{
  "model": "image classifier",
  "dataset": "pen-drawn characters of a made-up script with 800 signs",
  "train_examples": 395000,
  "image_size": 32,
  "crop_scale_min": 0.8,
  "horizontal_flip": false,
  "translate": 0.06,
  "targets": ["sign", "strokes"],
  "num_classes": [800, 4],
  "arch": "mlp_mixer",
  "norm": "layernorm",
  "norm_position": "sandwich",
  "activation": "gelu",
  "mlp_ratio": 2,
  "parallel_block": false,
  "inner_norm": false,
  "patch_size": [4, 4],
  "conv_stem": false,
  "layers": 6,
  "width": 512,
  "mixing": "mixup",
  "loss": "cross_entropy",
  "init": "trunc_normal_002",
  "optimizer": "muon",
  "muon_scale": "match_rms_adamw",
  "lr": 0.0031,
  "momentum": 0.9,
  "nesterov": true,
  "orthogonalizer": "newton_schulz_5",
  "adamw_lr_other_params": 0.0015,
  "grad_clip": 1.0,
  "steps": 21400,
  "batch_size": 128,
  "epochs": 6.9,
  "lr_schedule": "cosine",
  "final_lr_fraction": 0.1,
  "warmup_steps": 640,
  "weight_decay": 0.02,
  "adamw_weight_decay_other_params": 0
}
Rows from block 3 of a small image classifier, named by matrix and row number. Rows with one number belong to one neuron. Each number is 128 + 24 x the weight over its row's rms, rounded and kept within 0 to 255. All counts start at 0. Numbers have three digits each.
Before each neuron's rows are labels from the 100 images, of 14976, where the neuron reaches its highest value: "top examples" is what is common among them. Only what is clearly more common there than usual is listed. The data: pen-drawn characters of a made-up script with 800 signs.
# fc1: MLP up (model.blocks.3.mlp.fc1.weight, 1024x512), inputs 172-257
# fc2: MLP down (model.blocks.3.mlp.fc2.weight, 512x1024, transposed), outputs 172-257

top examples: one stroke; only straight strokes
fc1.50:165165101142130100146114107172167136129120129111119131141097133117177158114098090128120095140152132115093136119168143153148123096125104101175151093169143131108105092119170127104125101175111129143145131117108153118081103089137137108101128142147098177122111146
fc2.50:142140063102126122124134078081105142109126092136119112136131101168124133133138139122152145087132110094131160105136100139117134110117140154134127103127117142186132146090124140094112126129126106130114137123118124135138195133136132149137143085142125104143122090

top examples: only straight strokes
fc1.678:152129115115149156132093134136148124119105069113135098081165150148134109139126139106126112131111117149154143115139138117121150132098096133100121155114142128106104133120168150086158097065175125161105143173117078130098127132138098089112098151133155125119122102
fc2.678:146151138054115121135115134096136123105118113105110178133143146119093146181147156073115110143098142184123153134106117153168161121108137180173103132134121124110109131133110081151142150143142148160117117165105137125137141117136188079142133088130141080146168125

top examples: four strokes
fc1.757:131131130105127122108131125166170113104144133144097122131111165126096142124145081130132125167107177116149100118117136128077116145167128150133168145145114144135145065121160082157104107155164097125080145125166111119124114159132102115101148092139160109107142140
fc2.757:117138112122116149120122188118110126149159146105125105150091144096142124123155163144078128073107130131114121164111123137181104118114130120148135168125125129127160152160078123114119112133094146114169103144149152120148105128111114181128113159137163084135089178

top examples: one stroke
fc1.713:141137108096178166149129148125116138126132117144125111135094123125141149103099113157168120106139146124145136113063169173157148096108126116130101113115110120125155073126112141168159180108083125136158160141097146145166163100111150134107186164140150101105101145
fc2.713:105098161165121123100124101124116153146071090094120100118081123130146132123143102049114122125108147127146137112162123146151146120109099117105136160124134104156133218139064129113132141142142093142133162135126107115113119167097171143166068141155095134154141110

top examples: only straight strokes
fc1.34:093110170152117113116090136082094142093130107109154157078122087092146122132186137156126126158084118144134160117128139107109097168147145122102118174122148108125112201141140087130135134125159172181160125132121114137137065161169159135137110142125144110119173130
fc2.34:158101119150162132159126156158112138177083110136125144145100136137097109130127131132147151131125148137121151127114112146139129140107109089126139091183122126130106118114114110073123124143129151110126099153126162126109137161113135098107170125109066122115125133

top examples: four strokes
fc1.89:114091119108135120141158172165110132139169152120114085159158127110123150120123126122127128112110126100110137112110085136162111107103127140156116120140150132124117119140117137107162121126106137136105162138114136124093125086141142154128134143098125139114097136
fc2.89:127106077181141132118119107114115111152121121123126134162139149137139087133127153183129106141112136148127128140126109160086158118140119149161117087098135139152098076094142119119157108088152119156112110153140180188129115131112064157149096123127109098109142156

top examples: four strokes
fc1.489:118094141132149108147137096095126121110101159134112162105141128104134131148119126124138155069160104135153126139115138085135143117087118115077073115106136128122104148140079123140150116160148113135138124103141119129135136150145191114136148123146103129096148091
fc2.489:171116074133164099102092164128135149117130108163157101138111128157128136129148126106122100124092107117113152133112147143143112122128108139132157157132138101080098088114121125135106177097115119183074168166124115137078149122098125143117153108087164110087106119

top examples: four strokes
fc1.303:109103125143144077106135154143133089093128110140095140129110099160101169125120087130157123104132127115125127141088146137116152110158118134092128148099203131135144143103152115111140154128120070106121104150080135123168130125171101092123118098071124139188125096
fc2.303:145130097100124125135109108126131096130153098120135120104119113110143103183092149104145169091124133120134093125139126169121147084108167114094121141136094124158114149088142128102138089149128130164135089092120105097092114104150156113092112144128122090116117125

top examples: four strokes
fc1.132:161098151128170148155096158097148144099106111146167142152102128135149170116154100142073105133130110091108095035151139188113118128126073119129148152125114137138142136090097105110131088118150143133127123138115173131121116160112155128194135110122150139082138188
fc2.132:110139140106176120144101180114146142117185152111132118115144124203127115155152134136154165106093166106118099151152148116139083116101148118151157110127132168162133184094136140111118132108129173131080164183096118135149107083124123162123092154133112070122108172

top examples: only straight strokes
fc1.508:111156116109065118143133120129146114118130139165134128151118117154127120151132144132140125173131137116121093108138133150163171137071101104115116095105133131130104133125157140137162162147116144139136135141153143087086125122093138126108145083141166162152121129
fc2.508:166064142132152149128163150135134153124104109124120105123112155110090065149126111168139135135155102118104155151105129117095103121137056142121084152165146115120130116166195108074109094129156126126116118141135147176167126120135058113114125116115159146171131092

top examples: four strokes
fc1.721:106110099136115139171163156144112142133128168138122110138121123128117122143128144129166072183101101152106135146111129103152129149155136108118171110145110146139152109110132123148105147121175136119141127105132149132159166119127135119136121122134106151175113151
fc2.721:188102148099135118174100156166141076159089133112144097108103111141125141115153158099155122090097154136089121135122137135136139165089117150113147153106109176110087112121138129130137155067197121156148087121094175113110121078109144120114105101148105130131089129